Weights of a small model that predicts nearness at each pixel.
Model: 5.53M parameters, 48-pixel images, arch unet, activation silu, widths [96, 192, 288].
Training: adamw at rate 0.002, 7600 steps, batches of 192.
Data: trained on rendered rooms with furniture, 72500 training examples, 20.1 epochs.
Rows from block 7 of a small model that predicts nearness at each pixel, named by matrix and row number. Rows with one number belong to one channel. Each number is 128 + 32 x the weight over its row's rms, rounded and kept within 0 to 255. All counts start at 0. Numbers have three digits each.
Before each channel's rows are labels from the 100 images, of 14976, where the channel reaches its highest value: "peak at" is the part of the image that holds the peak. Only what is clearly more common there than usual is listed. The data: rendered rooms with furniture. In brackets: how many of the 100, against the usual share in percent.
# convs1: 3x3 conv (model.mid.0.convs.1.weight, 144x144x3x3, each kernel summed), inputs 0-143
# convs2: expand pointwise conv (model.mid.0.convs.2.weight, 288x144x1x1, transposed), outputs 0-143

peak at: middle left (100 vs 11.1)
convs1.34:128000142159128128128128120126128094128142128116111077096134056123128128100128128128121128126126145128123128078121129128128000147128128081130128121128108128147128124117090128123125128134128129130124114128108121125128128154128211047129128128128128128128113117128093130128128130124132128131134172128129128128128128134122000128116128070128128129117153106133128120127101125119105128119119124126007115100130071107096128116129130128128098
convs2.34:128131129113128128126133132165160128077128128131126129167128129128119176129124106128163084187130138129144165129116128122133126128108128128129133139126000128128104128130130128122137129128128176127123129128128125131130121124232117152132130128119217127132128129136151127116067155129177126129126144103128127133132128000127129128152148225127128232143123142051128140122094157126126137125131126128128128088164131128128125122128132128140131

peak at: top right (100 vs 11.1)
convs1.75:128000132068128128128128122129128056128146128123130048118131130128128130121128128128124127128130123128132128000124128128128057135128128097095128119128109128114128119128092128115119128128128128128127120128118126119128128126128071070128128128128128128128093126128123116128128139128124128125131121128136128128128128126071102128094128105128128128118108127127128135128126127129107128120115122128097124131128102092000124131128128126128111
convs2.75:128130143127127128126173140213132119111128128129126128138103129127046141132116110128137099126128132132129127128096128128128127109126128129128132129128129128128128128129125128126131129128128142128078126125128211130129128125165000128131130128128127128155128243126144094124123130131131127128094127128129132145129128079128128128126128124128128255127129222079128170127128131117128205127164122128129128120135129128128131115128143135176070

peak at: bottom left (69 vs 11.1)
convs1.56:128070163040128128128128002137128208129089128105181122199149117129128127130129128128068137140121137128113128107143130128128093112128128165147128150128137128227138168142157128078154128186128112171127152128094134138128128166128141121222128128128128128129111112128081092128128148130130128130124096128104128128128129105068195128186129058150131133119153172124129057129178158222118132169087118135118128156132096177128125148189177127142171
convs2.56:128130128140128120087117100181128128130131127129116128124128128128128083126183129114090135126100127128127127125129128179127126145128128135128159082128090128128173128128128128128128128128128128127024128128196140130110145129128128117128128128083090127138128166132188085131114130128128115074082120175127053129128128127128128127254128093128128126128156134129128108158127075126127123128237127128129128128123187128128128099128128116130128

peak at: bottom left (52 vs 11.1); middle right (35 vs 11.1)
convs1.102:132160153137128161132139176128130108135149138107126015127127255124127134124136121130094149157142149130106125039128115127132096126133127110102138149137101132093094168116081131135143132120130141159071112112125128128131127042121096027121126127120127126127077122130121149126126214124147126134093117113160121126121140101036208121110130099121115137036131131169116183112146103117093125139117118103143131109147125189121141201140156125122163
convs2.102:126135139128128136089154129131132127129124146176000138157074096128125122152080128131128097122092023124103136127118121124143128127128129174130110050078124128125095104147125128128131128128125128078134149128107153130139132132171126128135130126129074125132118247129127126127202099127124162137115142064131136129139137085126125155116105076125128180115125114122127132129136148091130152125138076124131128132133135132128129134127118131176119

peak at: bottom right (50 vs 11.1); bottom left (47 vs 11.1)
convs1.95:127000144117128131127127142117127097125105128120133113140147122130128128158133126128078151148139104128122127039122125128128085124130128133153131156130120128185139140130052128090138128126128139186117139128065125127128128136130178084236129128128128128130146138128032111128128140130124128116119073128095135128128129099079139128124130039137135117084159145142128078133103096129133132128081101126113115132141085137000113150206220121133140
convs2.95:128099127135127064077125130172128128088100127128103135125101140128129091127129099128066129126121129128128123123128129135123125132128119133128153056123128128121165128131125128115146128128125128107022144127175161130067148128128130117131128128052085128160128150128192061157093146133174124077077126173143064128128112088142117125250126098115128194136148127124128119128127080120126131124233127128139128128128202128128128100128128131128094

peak at: bottom right (53 vs 11.1); bottom left (47 vs 11.1)
convs1.76:131120125115128142129129149127128087133144124071052138078123170091128142084120131129077115133134104138107130057108129127129053147127128119159127145121124128140118151122125136080090128063128146201123089123078131156127127107125059090204128128128128128123147146127013150128128157105132128115139096129082125128121126099114149128126137088125131101181149056135135095124079116124098132112083132126098135083131034092006142126204208138128123
convs2.76:128092128129128102117088134133107128129059126128128136127081143128120081134129028128046130150085131101056124127095129130192126129141104091132148110128122128118133127145136128114140128128103127095067120128230127133056131126125133106130128128040089124128128141128129128166074133126145081000124196127158124129129128103128129127246122128126126122128124129129127128128128072127128128128162127128128129129183153129128128104128095135129115

peak at: middle left (100 vs 11.1)
convs1.91:127099161223128130126127194124127141125131127069131109146141092117127126150125126127098152135136127126132129119125118126125087149128126055128122095124138127175118161111098126100133127156127124128101128124106117119126123159124239030136127128127128128129148078127105141128128153087123128116134199122109130128124124155105026128082128024130128097112183084181124155119158094137139126106108081126000075088150073122074126134123126108127083
convs2.91:128127126107139128128129145129179128098128128126135128143128124128126128129116112128128129129108133124127206128127128124135129142114128115128082128128129129128126115172116135125128125128128166128123143136108111124129111125181080192125128128090145226128126123145157168126121135128133161134137226098127117120127129013128128152192132129128128240173121121068130107108124148165145128127217129128133129126140129127126127134127163128168127

peak at: top left (100 vs 11.1)
convs1.105:135000146039131149124134096140130052134090126116153086094161212129126128105127138129093136147156129119128138048107121127121074099118125120134121090130083126143114162107017117083153128147128105173132101131101144085117132098141055089205129128129130128135099118130082102128129201131127132121117115126131121128137137095088129132087125122129134101107129153104133100138152101134055140162144124123137105128147071170039155123148133129135106
convs2.105:128157142106128128125203127152136119123127128126097128134150116135091153198101132128132117128130108121000167134097128119150119068129131129128119107099144128129124129128127128189157139128128124134116116127128204112136127127123039133128120128165127142130128241127150119124157127135046140144124175126139133182138128113107128126114126075128128139129130152039129247119128138068128211128128119126128128128128096129128186116131134124148120

peak at: top right (98 vs 11.1)
convs1.79:128000130088128128128128123128128078128143128125128060125129127128128128119128128128127128128128128128130128000128128128128044135128128101092128121128120128123128129128107128123122128122128128128128116128123125119128128125128098046128128128128128128128101127128116120128128141128126128127130116128133128128128128125049112128091128085128128128116120127128128134128119128128115128127111125128074123131128108097000125129128128128128109
convs2.79:128130129129126128125136138244132123094128128131126128133101128127112133131120114128131102126128130130127127128126128128128127118128128129128130130128129128128128128128125128124154129128128191128022129128128165129129130127146018127132130128128126128178128150125163088127121128128131127127069126128128132136129128086128128128126128122128128255126130192066128154128128128118128154127203127128128128123137128128128132122128157138165000

peak at: bottom right (64 vs 11.1); bottom left (30 vs 11.1)
convs1.0:122000172087130182124122034119125142121143130071128102142168140125122138083138113128098108167122100128092125133128126127123044130134127140159099145126109131172122130079057133129142131115133166111099127127103062121128130166121102094182130130128129130127117165129129080130130198113140132146167040121159138130134125158083115127133144062160148153119121127060151109135183121164107153126170117129065144122114093151111136187150141134163145
convs2.0:128107129133126069066119114159118129096099127127109132127107150123127078090134076124076128158122128128129126127126128150128125131131106130129161073105119128126171149131128129098139127128116133120029139128169160135071152128136129085132129128074101125169129163123194056157097142149188122065080130187167079128129111119170094113229105090126128159143128137123141123134120076119127149125184128128139128129125168134139128086138128128128128

peak at: top left (81 vs 11.1)
convs1.5:144032125085132142136146126147143088151153148104110023107125191145137139107126149138161127128140148134093144000117140139131089143130133125113117127143087141114111104117049130107172128217128150122100094123085166124132126141141112106164125125126128126130074093136074113125126172093130125119116157124117120125123141145065132128102135158128129113043146127138140140126156098128049141142085155134140102113109070095046124121116121161137138
convs2.5:128133135126131126114217160137134113124122128128103128141102119130113130213068132128131125129128064128039163129102128126142128113125127129128082128122255128130129128130121127153139129128126127127121121128128240123147128124128022140139129128129125142133125203126142126121193127129073131139126205124130135148147132103112128129118128069128128208131131141037132231111128158126130188127140122128133130126128127129127134118129135138148086

peak at: top left (56 vs 11.1); top right (44 vs 11.1)
convs1.11:124059122150126124125125119114125101125148124104108121151106000120126125121121125125130115121081062125136124084110119125122044107123125115044117090112117126072116077123143124142045126099126106119115150124105093115110127154125152100134128128128128128125112150128111112128128077136113128141155082128095142128127125120094005128078114112127125107101078133098124133124147126119134119096064111133101105120050080013040122112130128119126080
convs2.11:128128159147168128130186224242131128143119117130131139139123077127003128141148128105128129120126173129132130059129125110122130142127128204128130137134137128126131127137130129184128128128127149114128128172171128128138128127129128215129128111128128124128128140132136128125128131120105136141125068127120129115128183128115132129036194128125128143157128255122112163186127108130131128126128123128129128117167128125123131128108166098251068

peak at: bottom right (71 vs 11.1)
convs1.97:122000143065128182121123064133128122119151136069094110100148160116120130070132120125088101152131107128107118127121124125123031118132126155143105141134099134156123110099077127119136125114134159118108110125106049121124130150131088096188129129128128130135118151130113098130131188094167131151165049117163122129126121154067124128109148026145138124129116120031140107135160093146088141100160105130056143100102085143112143186144132134153126
convs2.97:128103128132125066073117117160121129104101127127110133127099154127129084089140064128079128165127128128129125127119128150128126129137106125128157076096120128126159147128129129095136128128118129123029145128177156135065141128129128080129128130078107123168129157117183063155091145144177115061087132189175093128130118127175088103235116083128128143142128137128136126130122074117127153127183128128130128129127163129142128091139128129127128

peak at: bottom left (45 vs 11.1); bottom right (44 vs 11.1)
convs1.129:111140131255125135117119138112124115123176122094107189106078142109123096121098125125069100093100189124174130203114108123117101129112125142068135135118162124130078148116177118110130117131121130129144095124140100051111094134114109086115119120115118124137186153118134182122124118075086110085162158087193103120101096133046117122132106114128130128195164059090121136129145122146141113089242095115069135107076120117192147126106105127135130
convs2.129:127184155113128134131132117123117127131126129127083128124128129129095103123128007127131119132121128119016182136077138127212116130132124125157119126130030129136071128134222126128141158129134124068126150117136054127132093117126128123125164144136031124129127196110109136136128130126127127128132162059146127130107163125123123124170132124126128051111067114128124127131118081179166131149104118128126132128211076145133128128128090128124175

peak at: middle left (100 vs 11.1)
convs1.82:141050182154132163139139172121135116138177135054173116081174132134143158077119136140113140159096164142129145067143135138147079156123136118198121128135112137146125205125108148111130129166129140150132112132094128146126137136108120157149120127127128126126128114126141125126126191073150129103141223111148104127110136133195004127137144134136121108138212095144131148112119092130082145111176121098013098072169059169134162150138136145140106
convs2.82:130129126117125153132065118105142131057129172131128117157133132129134169170127122132180053147166128121154132220114128121128128127094127099132127167128000128137083129116129111115129129127139144127130126104125129114131104128137132134128130138066190142097129067130130128123104115129138128134128128064128124129099096056128121119157137187134114154128123053080148102116119153173124132129127129139128132061134091132128125181159128194110215

peak at: centre (61 vs 11.1); middle right (38 vs 11.1)
convs1.67:126210078151125104124124149126128102126071124129084206095058162112127112141128123128092139129152071127056124062114128123130183117126125225129138187126128126109094094138174127116119129116126163117124115130121152106128138121143042191101137133136133131126219143132117199131131113123093134114116065119127111132139145079159174136159107131114126147136044136081135046122089145108126129136064115145191166177108152131148135129112109128120190
convs2.67:128128093121128132111039128128126135131127193163142129129123167133176130189139130129124128128211124142128126131128128127078127116120134107124125127128167128094129148089139122128106124128128112169133125128128156128129141147021184119133129130103131117113171088024131115116130096126117107107128020194097125134126076137128134129131128080128130099130147124124146166132162128105104135128126149138127129107126128128129110133138131164000130

peak at: middle left (98 vs 11.1)
convs1.66:139218096135128091135131103137141110142142103128066203098066179130135130123127136135134125092133050130076138101075112111133185167124121181158161176132083116116134178122206133139124110161117159090151138118113195114130130105127096201090125126126128125127254117127107203126126134154150129105114103134130112126147147082149132125180113148104113147153123130064148148104152179090124143180108156162179144143098123167099151153095102142106188
convs2.66:147127129071128120127118138127103128190114111129088131129021128143129082215112108139079154130065103115059127128126127129157137128147130116128126083117238130094132105136125133128126127128118093127134121129131121128105134130115130126131132126119121127123128192127071233127147122122126085000172208111131127125129146129125127129138077127127129128128125129133126136133166130126146133174130132127116123165127133128138127122126109149132114

peak at: middle right (48 vs 11.1); top right (29 vs 11.1)
convs1.94:129088148089128161124130147142128100133167129109104000104156240130126135118111131129124123137140146132139123041094126129121069132128125127137119132131069128131134173125045122113157124130128137191109091129113123125127127101132068065142127127126127127129053137127087111127127210125162124151118144122157121127126140145058163127119157119121119125065163145162118161123146132115076130161140157118071084139201080193058138166171178134126137
convs2.94:127132144130128119108164133141131124129124129127019133135041129132107105180093119127119126134063112085028134127126128123193128121125129128132127069123129128129130127137125127126139129128124128111123129128130151129135126125125079127132128129133097123135128255136126120143164133127123128108123199094150131147143128060125121128107127087120128157128112132122128138129128130109129170127160122124129128137128133128127131101128121132167116

peak at: bottom right (87 vs 11.1)
convs1.2:128000128094128128128128119128128102128139128121125065120128112128128128111128128128118128128126128128128128000127128128128008131128128090084128121128113128123128119128119128125123128120128127129128119128106126115128128132128105069129128128128128128128119127128104120128128139128126128124131129128130128128128128121069074128111128098128128128112122127128128124128101128127111128127110124128083124130129085095025122128129129127128108
convs2.2:128130152130128128126130150218132126096128128131126128131078129127104129131126100128128113125128133128129127127126128128128126123127128128128141134128120128127128128128121128124182129128128190127014129128138160130129130127205082128133130128105126127169130147125185068127116145128238128125057126144128131136129128089128129128125128123128128255126128224090128144128128127118127143125222126128160128126131147128128129116128128136165054

peak at: middle right (50 vs 11.1); bottom centre (28 vs 11.1)
convs1.69:128094116124128125128128009128128166125168130139133062134117164133128118085126128128164108123106134128146112154139129128128123096127128156034099108127124128008134063127094128173139128157128114119109128130166097107128126109126133175127127128128119128133003137128201021128128104127152128175145073118158128128127127164169136128126124180131130144080067121102129148132178129127144129128145157140194148088110185143205077127124119126130106
convs2.69:128127131142129128128137176131060125131170127121119129050111121141113140031108063127137128147112129126155116042128127126147130126128128128128104133130076128140145128128119129138123127128128135137127125129121133143146104124142128128126123126172124077114128143130128120129157132136131138130136133147128130128138182174127128129070128132128128125109110140255127136137126154125128120121114119128128128161125122128128125122128114103254128

peak at: middle right (40 vs 11.1); middle left (40 vs 11.1)
convs1.54:128139177183128128128128209129128135128125128126109090102199035128128128027129128128159129129128148128114128106127128128128111141128128116244128128128103128189128182128138128141129128141128130128128104128126128126128128204128167139128128128128128128128190116128103151128128133129133128129136245128123128128128128124208000128136128150128128129105201125128128126128031128109129128128163129127020126123128129125199129132128128128128131
convs2.54:128126127118128128157146129128128128129128128128128128128128128128129234129126127128202129170128129128185125177128128128143128128128128126128133130128087128132128128128129127127128128128128128128127126128129103128128101125255124121131128128129255128128127105205111135126128128128255127127144255097128128132128127131128128128171133255128128214125128132134128137128125200129127126128128127128128128128129128128128085123128128126122152

peak at: bottom left (70 vs 11.1)
convs1.103:128036132070128127128128096127128098128131128092114140109128149115128128084126128128060123128132116128118128019121126128128096129128128175122128138128115128169131154128114128060131128091128132175122049128104145118128128151128052100191128128128128128128124129128032124128128141127120128111127066128113125128128128097083166128096128043126128105116122131140128082127119120122105128125086109120089116140150091122000124144189194127128125
convs2.103:128119127134127128112087133172126130128096127129128143126090180127138101139128089128101128123128129128126119125127128129126122129128129133128194078128130128119130128128127127122150129128127128125035128128185179131069138128128135103136130128031104127132128128122165046132101129128145112034056122181126128129128127122128129126236125114121128134126148129128128127128126074117124133126195127128131128128129199128128129092127128135130106

peak at: top right (85 vs 11.1)
convs1.27:128000130089128129128128127128128085128154128115124014110125154126128129121128128128131127128126131128122128000118128128128057134128128082092126122128079128097127118128075128137123128132128130129126132128104126117128128126127075069129128128128128128128091127128116118128128164120123128105125143127112127128128127141048086128119128115128128129086136118137128139128128127127081128121102123128096119130140078108018119130129129126128116
convs2.27:128129144122128128128186167180132116117128128128126128135045128127116134134075100128136092127127135129129125127111128126128128110123128129128134134128136128128136128129116127127138129128127167129117129127129193129129128125191000130130130128127127126174129185125137110124122135143139141133085166131128134141129128084128128127121128125128128255125128164082128143128124150120125130110177122128142128125131134128128130113128138131220023

peak at: bottom left (58 vs 11.1); bottom right (37 vs 11.1)
convs1.101:129000156123131154130128093125128089124106129118147078155157155141128132114140119128083138159142114130134127089127129129131057132135128108160133169131131128194148149114056130082130128107128157154100167128051104134130132162128134113213130129129129129129112161129078110129129167129129129131130066125097138129130132105086112129141140054157150156083144144103145094146160119158135140118095107135082132143119066168017129178190185126162126
convs2.101:128105129134126067067120128170119126101097127128103129126099148126128089116136110124069129129123128128128127127128128151128124136127120132128165081118122128127181137130121128105140128128120129116026135127174163131069145128129129093135128128077098128162128145130185053175101157129178123075080127179158057129129111114155094118255125095115128161143137141129128125128127074116128138128217127128140128128125194128129128090129128130129124

peak at: bottom left (99 vs 11.1)
convs1.137:137200219173135137134142147127137133125096148115167159093202238093134126162135139138095122173150167140101143105146130124128177146127129188187125175124141121136128207114158127135163128115124169114131100137129152107125125127133106113099119119123122115108170155121111161117117202121108122151144079098190092119132150075121232123173130115133120135134088141045129133118123124164102136169197107102139143137131114192173188197101117136132157
convs2.137:127200152117128140118137125129129127133126132146007130134106105127115079149127110134128120132101064114032137135118128131172128129129130165135107053111122128126090103140138127128147144132129111090151156128128132129134128129128128122132131131136053108130121255129109154128153111126110127122128152039156154136131159118124122126124105076124134123120118113127126127131128132107133143141121113126128133131162088137139128128128075128131131

peak at: top right (96 vs 11.1)
convs1.8:128000129084128128128128119128128100128144128117127041112128129128128129116128128128117127128126128128128128000126128128128021130128128088084128119128101128116128114128113128126121128124128128129127123128120127116128128137128090082129128128128128128128115126128122117128128145128124128116130133128126128128128128124060086128108128112128128128104122125128128128128121128126092128124108123128095123133129088092017122128129129127128108
convs2.8:128130152129128128127133143196132120116128128129125128133081129127083134131126100128132114126128135129130125127126128128128127118124128129128137136128129128128127128128120128127138129128127167127059129126128193129129129127208000128133130128126127126148131193126167067127118133129153128128067126132128132138129128090128128127124129123128128255126128191087128146127128128117127131126206126128156128123131140128128129107128128131194041

peak at: middle right (61 vs 11.1)
convs1.116:125052098122128136126125053144125142127156132128096079092109193129125141076130123126160111117102220128135125217139136126127093123127126185116113102124077128075113095127139128112158128113128111124114125124172110137128127066133079108120128129129129129118047151130116018129129139126150129113120142117204129129131126176100162128138146207128133160138145117078136063131127130098090134121242148132171131106113132117243131127111108141135160
convs2.116:128133175131128148129130100108117127121140137119125109132146121128094156018126098128254111232130118131147117164105125126170140127129128128135108136129000128208112134124128126106128128128136128128128128123125099131134090110232117103079130130132153110129128168128128115126107124137152180179128135127128139126119159138127129125119127165175128131113038127122147105126049144134125133127097125128128128122130013130125127131127065115142212

peak at: bottom right (62 vs 11.1); bottom left (36 vs 11.1)
convs1.6:128000128121128128128128132127128089128142128094101090115125106126128129114127128128104124129127126128119128000122127128128059129128128116110128130128112128159127138128103128098124128109128128142122085128080123119128128152128124072157128128128128128128151119128069131128128124126125128122129116128128127128128128108065074128091128048128128127099124101132128083128089127123120128126098115127054107118135058115000126128141137128128108
convs2.6:128128127132127122108128136204129128099096128131127138127070137128130110137127102128118128124128130128125126115127128128123123127128128132128157113128132128121138128128124127122176129128127146126014131128185150131095130127136131120133129128042110128146129131126193049129077145128196125121052125176128093129128127094127129127218128125099128241127130160113128125128127101123127134122255127128131128126129195128128129082127128137132070

peak at: middle left (69 vs 11.1); bottom right (29 vs 11.1)
convs1.9:127045126064129131128129133132129098129204131100115006114131134122129137117126129129132121133133136129128125027123126127129053146128128119048112100130092128134114094124027128125129128187128132102094114125112118124128125163125095057133126128127127128125087119127112122128128156105127127094129168126124123128127126142023069127067134113128127118078128093116128143126160097130054127089105133128092120110094094058028114132116120132128053
convs2.9:128128132129143126128219203199134118128126123129128128136031091127043102160093126126128124127094137130031149115112128127175128118121128128128128130128189128127136128165119124133172140127119166100123129128128133127138129124137022173128129128127080127143130186119137122123131131129114139132115210129128132129130143109117128130106143126127128186127127185065127128128122137126128131113128120128145129113136137128124133115096131132211039

peak at: top left (72 vs 11.1); top right (28 vs 11.1)
convs1.123:128048137255128128128128087128128119128162128128142163128129002128128128086128128128127128128128127128130128000128128128128123150128128131000128127128116128055128140128121128162129128115128128129128075128127127117128128143128143122130128128128128128128133130128131125128128087125128128128138128128142128128128128144166118128117128112128128127126104128130128135128179125128151128128117128128095119137128120104075128129129130128128127
convs2.123:128128128127128128128124255211128128128128128128128128128128128128000128137128134128128128127128152134129128128129128128128128128128128142128128130128134128128135128128128128139128128128128128128129118128234128128128128127134129129135128128128127128128128144134128128128128128128117128110128128127128128127128128128128128128126128128128128132128132228118128134168128134127128128128127128128128128128128128128128128127128127126237128

peak at: bottom left (41 vs 11.1); middle left (41 vs 11.1)
convs1.131:128128129095130131131140142146136110142114131104146000128130249116132151153130132130103149148166149130122133043103126129130150173130129160167127134131100128144100140128091130071149130192129144119096087127087154082129125144127149117136127127127127127128038119127092103128127229099126127126118104118121122127125132138121198127115126115114120098045105102139127131109233089120061121151118107104140105147127075116035101108123125132119112
convs2.131:128139131119127124093212128134145131126149116133103133128129128101130125169079151130117126079132029140010177115115127132127098128126127131128088096126255128126110128123121173127135129129128121127127147128072189124136135130117035133156129128132110155133122171118129125122185080129047150166125127120128128139128127121130128128126127028130128158139162127080128170076143139094126150123130128128129134136126130129128140128128168128132062

peak at: bottom left (92 vs 11.1)
convs1.93:123044140078130154125129106118126066125115128061089126037125161106128126069122129130107103125118121130150132110117118126121031132127127137181118118132099128163120147122126126084164127062128132177096090122122098124124127116128074089215128128128128128134087161128079126128128173095145128108162040126143125128124124099092140128097127055131123110139122115134119082120083113116096122118119143106052136086147127119070167162236230144126124
convs2.93:128057128136124091086064127135128131082095127129129130127117188127130095107130017128126128175129144128128123127117128129138126130128128090174178126127129128127129132128145128078141130128121130123010128116217130134074129128128129103129129144061126120147128128062159060148062142127171071073058126175146128129130123126147116127235124124127128128127128130110128125127128039120126128126128126128129129128133149128128128100127128128129130

peak at: top left (48 vs 11.1)
convs1.3:124095103145128141126124132126124088126221128102102020097096206117125144090098125127147107117092116126127124000094120128127077189122129132127116066130061129101117120126072128146128128106129095138115157120101129094123129121123106086131126128118127127124024125126112093128127187091157126110131149125117121128108113178104173126074127086113121094093108113189125217123182098089082126119073100106094089142162099140087110134135136124124098
convs2.3:128129126122128136097139127121151171120199128143128129127130122098177127126090144125129121047129064143137157101105120126049114128122128128122088111129176128129114133130078128121129119128129134143127210129009140146174134126128129165128128130125127136134121101108184125124125100161127177168104122140081116124129128113130138155125127111131129166138165072120129106097133173124110128080154123128128135140126141128123129130123212123167077

peak at: middle left (75 vs 11.1)
convs1.132:127125156196127127126127177133127166124152128098171126162185006103127129080119129127154126142106145126145128128154119128127085139130126119168126093127144129182116128135129123145119130165131111123118050128118131141129121198123245061127128128127128128127113095126153100128128121117116128105141175120157133125118134177156015129070118068136122121120167097134121166116185115135155120111144089122000075105130095089129129127123121116136118
convs2.132:128127127117153129177132163132158112111128128063161127132121128128117160133128127128148130169106143126175160142129128127171128179119128117128095163128077152154127102137110142114128129128127128128128127130116074096128052123217107185120129128128215157108123019237127190128125179127173128120184219072126115127127128086126110129142133213135128188176128118117138088121120183166165125151134128114132129127128128128128118168153129125141181

peak at: middle left (77 vs 11.1)
convs1.21:124089110066124125125123103117122073124044121113064170077112043116124119081127124123070115137096071123140123081104122122124075122121123148086126125120141124080125072116133122062062125111125126128135123124095123118123129111123079088134127128128128128127156176127072132128128074127117127108148078127109124128127129000070076128084114064107116099145128117114120046113088119091144119109066092118129107122107080063062128103131131116115105
convs2.21:128158129109139134126127128227128130144084128132133183134114122126097065146185086128118130127130206130065125096129128129102127128128128159128161122128139128100124128126255124128176169128128129123129128138202130130117132129000165135128129121125076131127165132126132123121083129113124128077102082151123127127113124146129137128123142096103128116128130184126123156142128053111120132123102129129129129119200130122128150092109134099127066

peak at: top left (93 vs 11.1)
convs1.128:129076134116129128129130103132130078130139130102143000130149186105129132132135132130091144135166150130127131027115132128131127121130128144135130109131078128137123121126052131097128128238128142092112075129082152090131127167129097133145128128128128128129088096128110119128128201106121128124121101125140128128126127146073148128080132130126129120007081136128128134125176087131049128141130104126162106111091070066023110114095110131130080
convs2.128:128131129121133128093247127157138119112128127128124128130131116126113141167129132128126119127134061128015162130033128129129120128122127133128124128128183128128123128128122128169129129128128126128124125126128226128138129129120054135127130129133123127133128191126131123123128094131035176167126125114129130134128129119129127127122128047124128176134143145052129221123128139121127162128129124128128128128129128128128141127130150128177084

peak at: middle left (79 vs 11.1)
convs1.85:125106124110128134126125118126125100124194129128127020133112208124127132122114125127169127133128133125115124000111126125125088173120126169114113075125088127142097151126091125131140127149128087139107135127122119105120129138126100060125126128128127128127013112126117070128128192116142127131126107128183131127126117205048201127061123083125125128079122135135125203126212125122102126131098104126086117176163129140108110134133124126124112
convs2.85:128129126123127127097153128128154175127165114129129128126130129081155126131106171131129127043149123148128134110122128134064070129121133131133116111128239128128123131128118144123169129128129128190105189128044153133128145129125082132146130130136122164150129116120141120126124125149128140143101123144114126143133102123131138140130128097123129176139213122076129128056127133069122132072130126130130135139126128127129137123127250128130052

peak at: bottom right (63 vs 11.1); middle right (35 vs 11.1)
convs1.42:128135129157128128128128145128128127128126128128132089129136069128128128118128128128127128128128129128128128000128128128128096140128128134255128122128129128104128120128127128130134128108128128128128103128129128128128128130128115255129128128128128128128198126128135165128128167129128128132128228128130128128128128121255027128130128127128128128116137130128128125128138128128129128128133128128091115140128124133220128128128128128128127
convs2.42:128128128128129128128130128128128128136128128128128128128120128128128153133124126128128128127128128128192128128128128128128128128128128128128128127128000128128128128128128128128128128128128128128128124128128128128128128127128129128128128128128255128128128009128128128128128128128255128112128156127128128128128128129128128128127128255128128128127127128129128143128128128128128128128128128128128128128128128128128126127128128131128128

peak at: top left (89 vs 11.1)
convs1.80:124000162027123125121119089091123074111102106104141057134146087112121107076108111123076142124111082119117120106128109128125086100117117134072137099107098122106125099101080110080081110132111115097151106109115128053112135175139065147154134133139135134138047218130106066134136120112105137147126091129101133134124148077115101144117115102143150115100123182085149089147124136170065150154056094145153134146090107113086143120105096111154096
convs2.80:127196139115128129126194104169133119139127128128130127127226115127087160135134136128127104122140128129060130128120128129129101116125135156128128123129131130123117139127156128184152135128128123177117127133128160115129128128097101129127132130208084131148128131129134111124131127139097128144121105127130131175134127127123128128100144078119129125130158190078128206127128128060123172128128121128131129137142124129128199078130145031149098

peak at: middle left (92 vs 11.1)
convs1.61:117179115243124135127124237134123140132182121104096140096094122122124129140104121124127065123116165127194112216101111123123137140113128153112113167128122124104083114103148122131107119093121166115137085119150099069123120060119074111122121121119122124117170097122096171123125110118113120134118169112200124122121087139132078123170100149086108115129167054088111150111107113095136105073255135109088121080088094111142120121114108130112135
convs2.61:128128136117127135145108134096124128140128129117123127129080133128101125133114098131168128168101130114113158162122128128219129127130129109142089127128130128136112090151126135087128128128134127100147119117128055128130086109182126129098140127128154129123124184141113211125123131126155127089196228069138149126129195123126122128150110143147126135127072122130125106129110139150187131164125124128108123127129079131128128129128073143137199

peak at: top right (76 vs 11.1)
convs1.84:128005138089128128128128138126128066128154128119137000120129210127128129118125128128124124136122125128130128010125127128128092138128128130107126123128095128108127140128011128112117128118128127134128118128128121117128128104128031064128128128128128128128017139128089114128128191122124128126127112128142126128128127174070179128084128108128128125094118122157128139128145110122071127123117122128083115135145119123011122126130130127128098
convs2.84:128129126103111127095127127127131128108155128132126128135127128112139172134047127128133024127129104131128128130061128122128128110105127130128128109128133128128112128128127128104132127128128135145123149123059204129159129127118000134128130131128129130162127128121193104120126110164134173168074127128129137138129127060128128127129128108128128155129129117062129146068128142121087129071139127144128131128131128128128134126128155128151094